config.toml
arch = "wide_resnet"
model = "image classifier"
dataset = "single printed letters, digits and signs in grey, bent and noisy"
train_examples = 197500
image_size = 32
crop_scale_min = 1
horizontal_flip = false
targets = ["character"]
num_classes = 73
norm = "batchnorm"
activation = "relu"
depths = [2, 4, 2]
kernel_size = 3
stem = "single"
avg_pool_shortcut = false
widths = [160, 272, 480]
loss = "cross_entropy"
init = "lecun_normal"
residual_init = "zero_last"
optimizer = "muon"
muon_scale = "spectral"
lr = 0.022
momentum = 0.95
nesterov = true
orthogonalizer = "newton_schulz_5"
adamw_lr_other_params = 0.00083
grad_clip = 1.0
steps = 30600
batch_size = 64
epochs = 9.9
lr_schedule = "wsd"
decay_fraction = 0.3
final_lr_fraction = 0.01
warmup_steps = 1530
weight_decay = 0.006
adamw_weight_decay_other_params = 0.05
Rows from block 5 of a small image classifier, named by matrix and row number. Rows with one number belong to one channel. Each number is 500 + 40 x the weight over its row's rms, rounded and kept within 0 to 999. All counts start at 0. Numbers have three digits each.
After each channel's rows are labels from the 100 images, of 14976, where the channel reaches its highest value: "strongest on" is what is common among them; "colour at peak" is the nearest of a few named colours to the mean colour under the peak. Only what is clearly more common there than usual is listed. The data: single printed letters, digits and signs in grey, bent and noisy.
# convs0: first 3x3 conv (model.blocks.5.convs.0.weight, 272x272x3x3, each kernel summed), inputs 91-181
# convs1: second 3x3 conv (model.blocks.5.convs.1.weight, 272x272x3x3, transposed, each kernel summed), outputs 91-181

convs0.159:504428553562442468497490467501526520575518511529450464476521475541494454565495469486482536522438487589479529467526571431476420510464585488504443530464521558533502496526482503541507503490492441536509515606528431471398556487434455567478476530447476489511468549546498500488527
convs1.159:550531540504471458480483531520513500505468523445496524479465518481494538514468516511527464467583454528477522474505506508474532450461436433482546476486527503484488509482524447427519615472454457517500545459515497516470528501569480460507524425436459450505437519509479451547444
strongest on: small letter; the character e
colour at peak: grey

convs0.37:501453457497442481489518485465536487510509465539462443574519548424494444463448549476571509528456482498519495531485507501453491562525486495481416453492494524490518501461419496561463516535511383500498496544456492500522587513515454528434448516475513529548560489495459538515628
convs1.37:510447470532503576443478570447495477528430513467578457539454521493493486468478512509504509526552500474559479474512437487519589486537498508416504540428475556511512563543493526457414461521470518495523513462512472456457472560451467497494487469476480475477540538503436490543546
strongest on: small letter; the character j
colour at peak: grey

convs0.71:548521450551471470522473501483488509430504488432453536474499473499568465533460465503536473486467502451503458498452532517526419491475429546445455469552482462469486542503510588527510509498501420525550497529550440509449511434532497457524535446495523490460509527530497483455456
convs1.71:543435536469491569514461467531469534534549492449492480474518538497557558565517492409422503493530586467472509530539505491520496497470517525538475488551542410536559533509485542486495499519533522530544473490493465522514595465484486454453514562592501561499503469521489494512444
strongest on: small letter; serif; the character n
colour at peak: grey

convs0.74:514506425472501555496448486521477492533431556518474483509554553469439600500454511451433453437499524560553486461471572505491425487461504488500529469491580465501500465475485590498504448507475496556513484591456480529454491557470527548558470449465503428463455469523458476518516
convs1.74:529478495458499483528499526491541511533487529528475498450480489512383508517477504479531482513472507507541499429536524456485474586514478489515480479475488507549478505547500544400516568514545429458541526477476415449500488517487499427542463564502493527538474486477519469532482
strongest on: digit; the character 5
colour at peak: grey

convs0.64:484477399503577477446499453486464506498529491555459468487476518493460449438536488458501490456464507510466461474471537483514406491433544464478439494471441487574503595498405510435505473513485487498516515629503454506495467504506523509566480535436514498441563558470499472569469
convs1.64:532508375476509478472551500555543479444494464504486524512447517468456483452504462518500480469535495535506488533449574517524454458564500502482492512469434466494525480484429462493511529478504517491494558584479403498479436448492529470466480467450440483492522598476526536491505
strongest on: small letter; the character e; the character f
colour at peak: grey

convs0.134:486544492535472408451484511454482428510505452525470479501509533514487518497509448491480480486481497505547520493484417471486519486427509578477602510545533591504483484444452513501510386506489508531572524409491469375497513493461396481514481455488454466532529537504470483525518
convs1.134:500564485523420466506545452493459516556496392518515489526497495557541517491510469552460550530488512505516492568500452417532564465523504448450565497544402493474496458467535465457509420500513533483448505596495504493533514475459460526503500490537526522513477491452508547490482
strongest on: serif
colour at peak: grey

convs0.204:480449496510444458499492460593501480450463459518452489418507418514554474451451481551438429519513469559503479487509437483521420450478494491444510483493429419500501495459464465452455511558450509499452494529469463495451471555493478470454476494486487469468532488459480555458452
convs1.204:477504496574536433483469529562523450536542428462464460509451501514490542504523444485558474501501476524509511478552496482494517501520482484573460500423464500433472462528500469564501422582499504542526413521521451490502401512530525483479521472505543522521458615436578509516481
strongest on: digit; the character 1
colour at peak: grey

convs0.231:497514464460453472533504509494457460459423469501498535510468490576479566480520513544473471526423475497587468436459518479476408518459554494479527528462457502459503515559495503457449477480469483590485474470532494493503471510442523515472525469442460527504487517476468486496552
convs1.231:508488516461489541492463485514448509437526496515510517514572511567529565442468465477472497458490557433436498453497537520493489508468503464487530483452589496453477537529474465458483543534496501495465442493497493501489408514522471472530551447466485480459523495501413530498532
strongest on: serif
colour at peak: grey

convs0.206:536506453481486530451565599556485475425474476545546535495425499521481531543435530465529573497443465542467633458486507493433418476470412453537520505502506491522461458466542532459494433455508554504434433499561541472492512529471396572499473472517535489514498501511420456470522
convs1.206:430544502525515518464455468525547514439494534497469464553480489344499501547480437485422508552499428567523548460532547535496482515434509440532525483522559412464527511491444539533483523498452453565520426506499494538497483538501486488499423458562566499498533499581527485442418
strongest on: small letter; the character q; the character g
colour at peak: grey

convs0.194:507515467462560530446485545521453498458442484520487530520567502557498555460472458577460484476552477474471495489509511463523468527506546513496619441461508521492504518470532527463477568484419466524468438498497535509513492534481485550500517524473523450521507425484492538564448
convs1.194:486522501482580430506555493490467516513467556544471524493469402480410559422535497521502465476511613510542502476463476535491530603523487484528490429512535525512513484551525493480531524525506505499491523486488510476499475511497513487526456492492534491559476521456511538471483
strongest on: digit; the character 3
colour at peak: grey